{"patch_size": [2, 2], "optimizer": "adamw", "epochs": 13.5, "final_lr_fraction": 0}
Rows from block 5 of a small multi-label image tagger, named by matrix and row number. Rows with one number belong to one neuron. Each number is 128 + 24 x the weight over its row's rms, rounded and kept within 0 to 255. All counts start at 0. Numbers have three digits each. After the name is the row's rms in percent of the matrix's.
After each neuron's rows are labels from the 100 images, of 14848, where the neuron reaches its highest value: "peak on" is the class under the peak. Only what is clearly more common there than usual is listed. The data: simulated grey scan slices of phantoms with and without marks.
# fc1: MLP up (model.blocks.5.mlp.fc1.weight, 960x320), inputs 240-319
# fc2: MLP down (model.blocks.5.mlp.fc2.weight, 320x960, transposed), outputs 240-319

fc1.148 099:113114174100123118138149122113126103102164164127134123133108144103132089081107097137117130109127154145154073154147122157105119157097127088086091126096137123133132148162188129106096071113113138164121122164120127130130089167131122122096139154
fc2.148 101:142082165137130152104112107175111132145118122118090189126116111091094149135163128136128158133127143145122156124147118124148110127128119111147117180088102098156102101079147121139124125109111146124115152129167131124112098105141130133115128119
peak on: bone

fc1.565 100:094102103152158086136162111139104116105153146110119159124138135137128165156126134151080119107083147119140156137113117118138115127106143136105133119154129145167097120112135150151162116139154152118148129141137098134122112122113110125150090117
fc2.565 093:159096116155104156129084102130150113112147112121084117145117147109099134164112128082124109108105111121141066150100098098149134143157146101120149121126103087120120152166109133156129124128168123072119105099093157094094121101108119138166143149
peak on: bone; lung or cavity

fc1.457 097:112117164153089123147148111082159125103123160119142091137110135101117127148104130161100133093137136132156116109102144138174120096166107142101109134131161130133163148116116113135118112163085149161084129173152090112148124134135106122147148126
fc2.457 095:130120138125108126108081084120092112158101166124095174159141114129135121133123126127132135117099142142134133129179103140134093163150134187130096147111091142105130129088103113165107137171116155115133167151121144113114099058114082127142111092
peak on: bone; soft tissue

fc1.501 102:142163152119106174086138123104126166156076150141132119179123097129082157141174127147108150101117148147099142150150095134134094092116143143114133126113144134108112143118096116179108108155153125089142101117096115146157143176152122106154110106
fc2.501 100:105106116115135174085114119128140132115135126162112094157103156114160121118105128097157085122113140136114166165123171101116133105107141153129167112105138134153144120119108116167109149158127142134149085089088149144101150157092159154101089164
peak on: air

fc1.522 105:105129123116097114126119131129104117095124120110134131139143144111097144125120157128143172160102140119148124164126098139157098124134151124112130114110131133142132123159095156065115097151106165113111120149070140142176132144125144132111129124
fc2.522 104:113131120125159148161123100119135198134158149108168137109154107103167126165128156179137116104144140121095116098131108112155112130126117153083116103135138159155126058125104123138113167150128120130077087136145143109148121156141082108112134149
peak on: bone

fc1.767 112:132129145100156164098142108100093155116100134110139133124109102105116105117156093117167177123132097134128112138123126129118136100159127128135175166123148142128115116159121134119140144158095139141106146132111149109120126121112154112075126113
fc2.767 113:153139128104100165116169123136140099142112135121113145079136143132103165116141082152113137161114096155132135132120140144104159123131128144092096160153151097123080097119146113132119138144130089161150115126130102104132130129108161105136135103
peak on: soft tissue

fc1.44 100:097102176147123122100141145087122157089126101082176110140131106126136147113109077173096109112131094127146122156106148162142116147131107103115093110131160147146134153109122060148090156112111154124140104131106088129152122132154144139151111097
fc2.44 105:104155122144099168107154120117144131174078121149129196124115115137106196122130132116135115079099112091122086129132114123110138135127099118126109143124197107113112168098146142108103081111131105111148131110106133104095107126126118135111132115
peak on: bone

fc1.466 103:132133120147090108145160141147115153121136141078161150113113157103152078137119104134178139145131122134097117124133120141182137112146147094100151068122129120135141095165109138095127154158110131140128183136133129107150182171105102163099100150
fc2.466 097:115142136116097142126156120196160141141140138133110130080150159123121096126116128144109123109134130133120056099116106105118067136147155095133155119128137156133117180142116113099084146154177137106154157160099091112136163155105123108191149117
peak on: soft tissue

fc1.379 099:161074142140099151101161152117152138101173149108173152121138170124100142122114100131115093133139130122100139163122139121103118136147166150141129145137161133137114146172142084127156137114088098118127166109116112125167152147102133157149158114
fc2.379 095:129150132144140163123158180137140109116127124126156116076127152118090105122120135115139129141164149117154112122122116132129129090155098141157181122101133093160150123090165109147107138139128137127141116111120149146140139130105158102102143163
peak on: lung or cavity

fc1.124 097:093121163117147156069107131124150084123108141081134077177098134100157104167148140126150139130109139136133131159099133141137115092108074165125110121170103114172132089131086093134120172141067145151133139154079134103144122125130169089116120145
fc2.124 088:114160134131141112147102116146141156099101081146136150143118098109099129118098085118138157159088103152136119103120108111091160121116147128094128131169087153131160147093101148127122164099153152127129154147080099089162138139151121103166139114
peak on: air

fc1.5 103:141124135107140141143151117143142152139153151115141128078110154092158091132136127141155150181118150156100143100128144150086100118111140133126133100142125109110159131148131165124105089137095167147118092160126131148126144186109163128150139175
fc2.5 101:145118133115127116122102123120121104104114099116180162136126114139127137097096136116123105096120112090097145119130137097147139107144093189115137160114142113123123181090110165163151112134120137111111107121136141157119102139096104102167107078
peak on: air

fc1.436 099:136125164103131154086157132103085165138100154104142113135123169136134131137131124150154181100159081109107082098158078150134129141111161109138152130092132089133166134119109114108093098148086113146125096159116136132148116105134148090123115114
fc2.436 095:139103139098100176136127125139099144146110131146132121110110122118110108110117119140122129116131135103137149095199082143144084110133105146117120150139162102171166169117153125125154173131174156117111152160149132109126102182103143105156115152
peak on: soft tissue

fc1.711 098:136137155104162141099156112121085093097103142146153077125124105112084107115140138145112141142120143125079178144081131125089133152108085138159170166117114115113137123153128159106154133118123102125119107177134124125173130165123112094119146108
fc2.711 096:121124164164089107128111130141110157088164096138126141128165144128162183100131134126117109128096164123177128128122125096095124102135161125104114094127118107093175123115145105127108097130097115150113088160127097104072097121109144116135105154
peak on: air

fc1.74 086:111106145120100147090162137105124172109126097088150077172140123105135139133129139094137161076160116144132122132086145151145117143134102127089102147142134159150129134098143119144164103140146118130125142162082127134135122160139117109171155112
fc2.74 092:149148098117139095192092152112135156112170131131136169150137142113119148124134115155150138134139167146136122170091145158128145108108157107141107124149118094147094152144110131103117158111139107089113123144121127106103174147122106120133144144
peak on: soft tissue

fc1.464 100:093151156101161131075146137091137162153145116097107149114097106106145127114167110130119133153112122133151152113114105178141138119127099099098143109132154133119167122154063112070101100119162133105145094116098134106079139121122133105096090162
fc2.464 094:108130103131160156096097155078127142156101130141131123128142137112132114163114102122117169092106150162127091138120161162119115152157148119138141159164176107162108141111163090133134121102160113147137127122169141154156124108147089088167141096
peak on: soft tissue

fc1.697 106:147173112111104144126165119054123140145133126110118137117116151119157139143127130097156153109134121117126143128133099145104147102125104146172141133165126172096150140144095168124069079120154113125134117169120129147164105122109135084099123173
fc2.697 107:169158132093149178090148131148078105109096151119093148104097145144086118122147118136119104156144088160110093151153130128142085099160161147128146165102143125100151097115147158111106100118152106116126157133152119167104117129140131141129128089
peak on: soft tissue

fc1.304 099:133105128111143168094141120149111077101133122122109110154121140115119111109160160134123147125092088158128145166115145109144130131155121112146099165126157122149142099160117131149139162159127075125145137167084147085105128129130093106052136125
fc2.304 100:132146144096106077144139148162084119078153130163131148125164148116109123144130161102146156128140129108131111091129088128096133126126156144125065137128151144091106128118120121146121145164115130153093177134103155122134124137121123105117134149
peak on: soft tissue

fc1.548 100:105136160161146097107161119139110152098143126146133081135154164123154124168170097101133100127093167108105093141121136107100136084145063135109112117125154138140095134136124145137109145107098149134135139161137155116132162086133111129107124131
fc2.548 101:161135141155092102166138154156161091120130141144151176103157107121168124122170113135150137135160094171125128104156165154141141158111153111153148117149133120119125126115156097137121110107109103133120135110202157139155088135125162114158142159
peak on: lung or cavity

fc1.412 095:146147128135096143110140114116093136112110185118097133131097167088142118149144157137115126139092128123131141133121105136156155136119111128161126154159154157151159110120156122104083169142148148108106105129116128107168145117141103116137099107
fc2.412 094:131123152075158142133111141047159172132096124167155109088124150143110101145102134134083125125110109123117127108107145160128118139118154106103140095136167113121114113099135122169158127076104145158164169149123152156124113136132111093127155156
peak on: lung or cavity

fc1.13 098:146120131137133155124118154094171139095120153135121088073126142118138151165163148099139151117116083126166089135127125152142126183170079120114123127162132136174112123155143124108142165129123143147128114154123126111148167112159090133091091116
fc2.13 095:092161099135117107095120108124116119131103101136129102129127147145152110152147152130135106167134110137106125137165126147152160077142165171121181141107130143120158093138134167094146125140096109159099139093108152097135161106115171153139146173
peak on: soft tissue; organ

fc1.665 113:088109177105122109127162125151126180111158126100120140087104179131137133102155151142132129126131085150107117140135149157158121132160128131128152123137178111126107120159131167116147140160090131110142116158096138125179154144099137125105140131
fc2.665 115:103175119139126164114148134178108146106158151122105158146137115091141107149151164159133121154122137090118118133111140160111118145122134144168145129153120151163190136117126148129116113156143154129086125131083155119115117114101153157143136122
peak on: soft tissue

fc1.196 089:105138140104104136105124126129144109114148160146174137123121167119126083103144083153166145124098099109160116136142097095111119136160138151169094141091131092099127154107158112134154114153080132170104144142118152119141107087157113150106154133
fc2.196 089:109136133114092128103092153149146109094108140144116164103113168105080103120107100103108112136141125146157147123128081122097095163140106139089071147118126129101091110117144118151135144126147153181152154142101095124128139142118085166132129159
peak on: bone

fc1.232 105:177143170139135138133115131107152135130164114116128118148100103113124133161127130114101127117100096113121104159111101128146077116112118128142135122142143142133100109106131119147144147154144127132114111169116112138149120134082130149167157114
fc2.232 109:130124131145114116115127097110129096083096108107141071162129188150155141127143120119172145149163140097095080162131102128159094111165163121099101113093110172132157125180180097118149170133162114123180125098122147105138173128102152119153126135
peak on: soft tissue

fc1.229 096:124098167128135162133129134158157145123099124132149090144146145105115123162171134147144128147155164144144175100109155095123179130115086091113120161140120140138134133170152129130123095147085103164124112105121112131135121108138139111090138082
fc2.229 097:137133129108145075149123091145143129144150138125154084161107146129090145058140116089139068143115074113112117128148111124130124106142123116139105155157130130095108172128121122102144122150172080090147099149178113128086112144132088102138097149
peak on: soft tissue

fc1.520 100:118130172146124172116102097077129156122105120106128130150092147113168161141168127144161127078090112147127149127120109100113126115135150138095167118176158131144149110128135111109085144164130155143118131150111154155171138165125124124139136096
fc2.520 108:130120128113135128156130119081132101120131104101148148169150126136165122152157158120162123124105125136149155157113160176136153088147144176119089094153089108102113106129120119140127117121096124096127128154135078134122165155077055120084089131
peak on: soft tissue

fc1.295 101:102138155091132120148111130085170111155146131090114144153147124095102116156132106104102154138113140188161089130150134089139149104124105132129150116112160099123139113134135123117109117117111116109142136179132112154138137154140133109095140159
fc2.295 104:133161105082140147119144141094101136122137147109147102137137107134116098116109102141124112107136134105110141148172145139122111091113154101105162136130122117129124145108141146165137109133127119129115108096108080170129150114100162114137141098
peak on: lung or cavity

fc1.278 108:157152154139128132135126131140120094145079136119154131076123104137138104193153157125165155141105129123152103121131116151137108123145104153158198142105149147119133160143134122114135109138138150127129109110123129091138145122124093137083110116
fc2.278 108:147169161114149120124169081126119107141137099130179120121140144134132124111107111137189081108151184153133119136121166112105145124123102140131128123129143130101136144143157156141167099158147114133103153107093130143143171155093086165149134167
peak on: air

fc1.743 090:098123140112158103172132117109170154111121144126148124194157114111120109102155150130097190090144159140125164121129142132137118145177110068108110134144136187117129143142166094100131097146126093137110142091097135119152121182118150152137142124
fc2.743 088:125115132113121144092163102141106144114140121158087136118123136150177131125153118127106134143150122122121147107142117130088151119127138113147117171141144135112152160147139114123115102146146170164093156102100104173123108151114172162157142147
peak on: soft tissue

fc1.145 094:109141185117124132153117105108088113115146150110143107127129159145157169135117142108141119115114111145105150115126143109158142120095123144148142134150152128118100147120134114151127127100160100142176097128139140118130129136133098111085135134
fc2.145 093:079112155085129141143139160133136107133088169126113087107137140108086101105130106141115135151126126165134139119125092123093108094161151107110165089147139158176112104147157120140087111093160123127112108101117142133088086110086151102167166144
peak on: air

fc1.744 091:164142138120098101094144157131109139127151161132144122132111166105117119131170121094125143143154167143097148113126158101097115086118132110124152178129167178178103200152145107084116138121117117106171151101114151147152166140115105092115132121
fc2.744 087:100101132150103132139141163151157096106151126125111129077101158142146118150146140130136117157117146136117135112099113148172097116157121125142152155080149129147132144150145106102090101097126129149132148103172152100145099177139135121085086183
peak on: organ

fc1.465 095:157171175118073163102108150112134133128107142155121096098149148129112124139131115108131151126116109130152122123163100123150101141102114113091154113112133144102164112172083097161122095183142166098072137141118129128130109090116164119130187123
fc2.465 098:126153124077124156143162121143100157118114146133142082134129112109113148126122133128133108150155133137141164137117102095111100083128176169104124149109106116115134137147164123095158101152113124098160124132099102163098175091136110178135124114
peak on: soft tissue

fc1.349 103:126159130154089164133149132124103118100127138124152142106167171114119125109169086104137098095093092116135191138111095158127105147107076110112134142119143137139156114168135148142171093121109096125129124164142105092124117108110119121111173117
fc2.349 105:125162149107149090142139068144088114099193100129082148172093168118109161143141116146160135118138144167100092104102128170156131106134135107120116092131124124148152089148117157107096156141112160134146155136159108161123127118140088140141125131
peak on: soft tissue

fc1.756 104:116129153134103115089133171161162187099135162131150148131127158097095130126164096141138122127176125129144165171142103100120097135086108142127108156122136153114144115120084096149134078130120114140088178093103088104145121098064116117131144080
fc2.756 110:174125103131138146140141094087134143103113184111089099093105122106109160115133107118115086121173099108148099154095142146096133163147142131091123145145121100088100145104098114127114124121125103120156111114118143124095130093094138133132127143
peak on: air

fc1.279 098:158122125122153103115081152115173131116115179124126154084091139094149089154142126088119140156101126103187127106116137148145148137129101131142148168113134150186134132152119149086136126141140134124145100126114107115135161097138144131116107142
fc2.279 098:140119156122156138152146132083148115156121130141129141127153153112139100142134133130144141123152101168127141105129122136135104130063122141136126164143128164137129134115113108091129125123097111146101106111099097150146126102143157097157131143
peak on: lung or cavity

fc1.658 107:121104166100113123118085138068123179154131129138159113155133133114127138147094145106165149116132146129139135121122133118090118114150087145122126099098140121130169143133121127127137114129114114142142162130127106108194087086113120129158111157
fc2.658 115:124099145149109128147099078084110082161163150109129124155136125141112082100132131088168143156093107149138161121123129151132145125148108143155129140139154114102141107135102100159113162119164111144139140107096135126157111145136119103144126091
peak on: lung or cavity

fc1.151 098:120156169108122168130124109166125111114121147108148110133142143101155112142127176111151157137110161163179103148109149065102115129120128107120134106163131157117130180109122126109058167075128129112162112129137124128122163148096113149131105144
fc2.151 093:134108097124158102113102134149150146091082141118112143121104139082096165159153108143127112148156054112148202105111136098126087136142126109113155125144125149128117137158134125114116141141142087142165148089152165137130120167162137124144131151
peak on: bone

fc1.24 107:128123151116127144114162124110199163119119127155133131099103115130078146107129106140105090148103133101105117109129095121148122101108149186121139088140134152156153141137128144119135137138136139169136131138127100093141118135139095155111130127
fc2.24 110:087114095148101110100142124155109143134118096120144096117133140149139148141124116117146133175165109155124078095113073118110141147132160160109125137120111158113122106138134109156140120114114131114106138136147121116093143163100110119133124119
peak on: organ

fc1.632 107:121150120105153109091122138101150132111159160098172126084065140106112095153170157130131111136105089124153096138098115150153157122126162155178122121159105163154117138104140108122101175199114099132080139116129148129173139116085113069102141136
fc2.632 108:081142119148147170113181093111131160108119126133091121099104137128149166181147115142108119137142097156100127094089142133144112177105132166138157160159143138129138137128150115140161136121131115106099161128057156091115179140143148132164130131
peak on: air

fc1.556 090:114146171127128111113096138109126153121138160124089136159146161078170160142118107120168123140116127149116168096116141110132152104102094127133134121126163117168122139136106161164108105158108133133116148128080088103108099100098126108137122171
fc2.556 089:154104123105107144122109143111147136153125150167086137089130090145085113136136139102152152155121143163125168118108101098170103112129129121167120134120114145140134154112095142134121097144129116091133105098109167109100121156108155092102149090
peak on: bone

fc1.147 095:110085135129138139137134108096123089135120140101168103112123103125164113109118110115132091091123135148159115148109103118129138087118140133139135123132147088155155141130130164131148160112100115103130089166112128110138130143147116076116113159
fc2.147 095:125100122115116092108160123133147119123133155106103157129112127163135135156133130141100126156123127124182150151125061123164078083132136110147127126108133172140121122102106125130120108130114162136109124103119120123074128119159168117121123133
peak on: lung or cavity

fc1.105 094:129139183104128098103103105132151099099158162099144108127106167145080080146105129135085101105117142125137133130127140119121155116125113154123123161101125142185119139131081132129120131129094101132136129145104103073141176156097116122106153112
fc2.105 089:091151132096154097159132103158112150140130093099100095119115156113097126090128124102111126146141146144139149110151101114150095125087155174101115153170093121133156112140123098126120159089123116133130142118125103093122158125113100148160116148
peak on: air

fc1.210 100:092095117095128089094095146098102143108136110062148110153136167105131131141107124079133137048144174138127172160088110120127107108123140145138130124119144158127151107153146176090135141128125107154124114118113140127164157120108127125127101143
fc2.210 101:180138158110079120159122139158147088148116124148119134134129104158128073090126119104131093180115101138098087131074119181152139116153117114158129158101150114138112100155146127133139119075129131137142110145146085105114118102166116105120118084
peak on: air

fc1.336 109:175105111138147096108094133140113103122083104112143147097112148096094107140081152127132115078123095127154126101103109095151153112145140146137141091080111148138105135128119134106129139113119119138143116148119105090138144116137156135120173132
fc2.336 108:123161114155125133151155145105144070099104107161136101144142098131140147146114111170081116133103136069078125108106169131114195119129115153135099094132160103158144120151151164109137125126106135151120131140118133146144101086160126143096098106
peak on: soft tissue

fc1.235 105:127134127100162124131128120165116089162110085079120152134098109105109114111163162159099094140115106159170126085118094137135115154123098118146133131153109135181150138126148122103100142155121112140089082115091134113149161102064141093062133122
fc2.235 111:134100162121150120117139131095143118091118159132081146134124132131111131124132116112133133112104094142125140121092090089170105170114123114133083141114113184118173146133110086100144129108109140141122159160074154139091117184153118106159126093
peak on: soft tissue

fc1.112 097:118125188155153127113079115113130163131114138151118159137165152127105102142171124115119127116072160140143149147084118161150079127121119105141110109172148122159104120119161147151133090133125147138088095089111121137157095135124091123153134104
fc2.112 096:148142163146108138151116139111128115128129128122107121138112137153143149102119136098121096145116098147129088135132134147115157122130085119147154140166094127085174098117101103094156114137143132145113129120120144163159105133135131112144116133
peak on: lung or cavity

fc1.72 102:147135164098131122165151126156144111106163100110165149121154120088125118140144112150117133158073062126159134147150130119153171117123159118155144179185143118143103141137177105134083160143137095143096129141118137119134128125081131124055121144
fc2.72 100:179146127133146075112117105116125138109143088111146131139149141137123143106113109143172082118106146121128144175169130135128130139159122157123096152134123107098129099106122126091145138123093117137134112123103143132124122161106089143110062127
peak on: soft tissue

fc1.314 105:129119104126119121139118193068097118130141148129097100132140132124124088163146068150091065140090128176162110161146060117158118105118147120144159145104123165121119142123116099116073108168104145124101141115140101134123122120089118093152163126
fc2.314 105:157152140120093143127148132138137160167174128134149131161107155136168164108124135144088117120151127061140146098145131109110131159112114092163120090142128096116146146128155146201085094133148167134160098123083124154091121148082158150163101166
peak on: lung or cavity

fc1.367 099:130136154113134101141155103115099146122150119151169140104160113139154123126134141149104156120105145157153119145136149124159104109171101125147136146099134120153161121120147156141152141112099122145105133112134090148107138154142095122098100155
fc2.367 103:172095118098129135130103110152123150157130161105146093124122095136115121102105145149118121162173166088098113162141098159109134110148151164158099120136122168091120112114096128155135124155179167116135120152114118126149140106127097147101112133
peak on: soft tissue

fc1.701 087:166131141151104198112149156088125181116105127138156143169124105088166102165111135128172141099138098142112100180134131116177175095144140149153151142141138119109171109106083102150116135144108163121150140108140126098154114133164095121119160155
fc2.701 086:128105107140127136144146134136148163135090122178133107128107147129102189105122100099082099138093171150123137118172096178119128148095104133140104120129110143096172118126177106102161072160135137156134062124090160121125103165136123123084146138
peak on: soft tissue

fc1.629 104:143151157115163130135098137134139138120130162147177128093117129120154130130155141134129143150130071179105106118127142117101170115123153148166096198111155144090155142131113100114143143137151135134092159155082135144140138139109151099121129132
fc2.629 104:146104099122119175160171117178130128104121143109129114124104077145085099164089124123147072119123095143106128090111121106128141104116156127128107112119138108144142153165108131135138124125175132112121125058098124150164108106121116181078098135
peak on: soft tissue

fc1.530 092:109127127112116157147123113097130121085140126106169114142122102106150160087143149120109157062146081145134122141166137196128132114116119113176151176102133112148093166101108146095087097158114093146140115127094106120119101184140123072115146120
fc2.530 087:171098144121097173130118132150124100081099098139162113116114096163140129162167144126127102125129087111139144098156172148133134166152106140104121113148151118094136156157106136102173150145116152135084138144107127148155092149120095105128119096
peak on: soft tissue

fc1.134 099:109136139116127135116120105102112152095147114116146113151110120097162116105140141115136155147154174124155132120156091174159101134156137136105113093120145111121101126130118171156124159147094137134147163144092143139164187116104131125107144180
fc2.134 094:136111106125104113136094135117115122109150157109068139100159138097110103132142159114119136139142135105091081096097100113127145122103127142146163174156151101166097121129151133131125155099101122137083154121155171096114154135119139128143164150
peak on: lung or cavity

fc1.657 089:156117194135156115133112125127140145133108108096135106174123129125153131160122115094171135113140086156153146175085132154121130105130126154146118145108169130113137153171117149104124153121146112121124103090112085122165111102068075154136085133
fc2.657 082:089119102158134135144099101114152136154146114108123119156133110162129110161137120142151146174103158117125163148101120144163175155118101135118153147095139121113097138181127112120124110147104130162094099112170162109157124130127117119128129168
peak on: air

fc1.184 108:104102103139155123133105129125168103091128099091153133107092171120136098117145149126122110106107098129156161149071140138087119165072113173165151155165151114179141088130131111100090109126156145116148089146131107125102166142167136123091138148
fc2.184 108:135094167130134147145111119116139169111127178108113112136145143147163117149103153145118136148153113123150107119102093142153107172075134139108139148132107143104170138162149130142097145093144124137104140100118146144142138118144123141089083111
peak on: lung or cavity

fc1.400 095:119095133099102121088110144108101132135126130142130160163171170127121127097115135103130149154081110121119182127154101128140135133141139113134124100137184139167111086158143105107104132131121146100144096134128139153151127179152074160152127121
fc2.400 087:095157177146150130146123097097123174072159101149119143093124115145144152147079099122125150110092140151139150125140112143139153110101148162121169116096109132160152127120132161168156170118121091123122095093112148096093156134101095115165104113
peak on: lung or cavity

fc1.253 085:096142171112130129176103098147139089074129121151151137098125107116140107126160155119126146112157135101180125128141157144133129158138114098156144191139145134137154092106134124133152100162108127114148152104138122129171097096174102151114088110
fc2.253 084:095151138173087138124133165170158137100113113127142138109096138117139138112107114131168135166118113153113071120082140150097117124100099135142129152124130141099105126160161114171159082095141125114135148127109123165120130125117104129149115153
peak on: air

fc1.429 095:171153151157150151118109140149112103086127143133160151146077157097147100141103104130146123101138171145166102155105145135145121122179155176113106149163130127116125121112145109138099134116106168130122116104080109097150179093090148110088139116
fc2.429 096:147100155133189152152153114134128145132107088131129149171081124106155128176106103113099102131115148197182117127114138155145125104142160161100167139158142179103126110159120129133134107092086087132139096144098126087166159117150096125110141097
peak on: air

fc1.174 099:175112128160118113158128172082171138110147108128150153133181140091152105141126130183122123156094104149101139148104142105157117148113122146105119152162148132162088134114100139105115124094153135138132110087140096152145128134130122165144155140
fc2.174 102:154138149153128085125140097086155145138141102125139160137166160150115135113096114142121142160134166164180132165150106118129105167096158115132114094098123150100123062111162147138115140164157133101137124149121183100078145136105142132084129128
peak on: air

fc1.651 096:176117133124141135106136140127126125163150142103159141118124156122139109146154116148146141154096142128147158121092136083116151128166162092118171134102111172134100187104103138123084148059094103154140149125095096134195152129124141122099140123
fc2.651 092:121090101142114124136125134170110127070118151139124107151115129155109109157110136087122093128157128076110138104108092116121099134100103095139096127115103102121153162138156127122133107173136111151140095086105147135125151141140081173097115162
peak on: soft tissue

fc1.708 100:126104146140151136120126113132129151109128099086165096132122095124087144112112082125109133127116127106144108113100154144127164105091096127147156121129145186133149152185120103105121114177114119165151142133121147107140096129077118072095090124
fc2.708 098:159118104123106114174146113141139090124181108076152118163162077164128100106121099126180130106118141140124159135169157139131165123112084144137124108125131128124133146150157119141146105156127137157152117176088128141113132162125076127118149176
peak on: air

fc1.552 097:113139163094153125082145150105131140125140106122147139117151158110160154112170083117126149130069110130138119156119148106114079115125110142091096124138158114117144141148143123135090117110149122134128108177133133103143121113086086151099149109
fc2.552 098:152100104099125170122140117103146140100106134125149153160145157115144096149149111132103094151097145131122150129149101173110133091135144123120088106161103123136125107124120083099132100158098150160140125160077088117127167126105066120118156174
peak on: soft tissue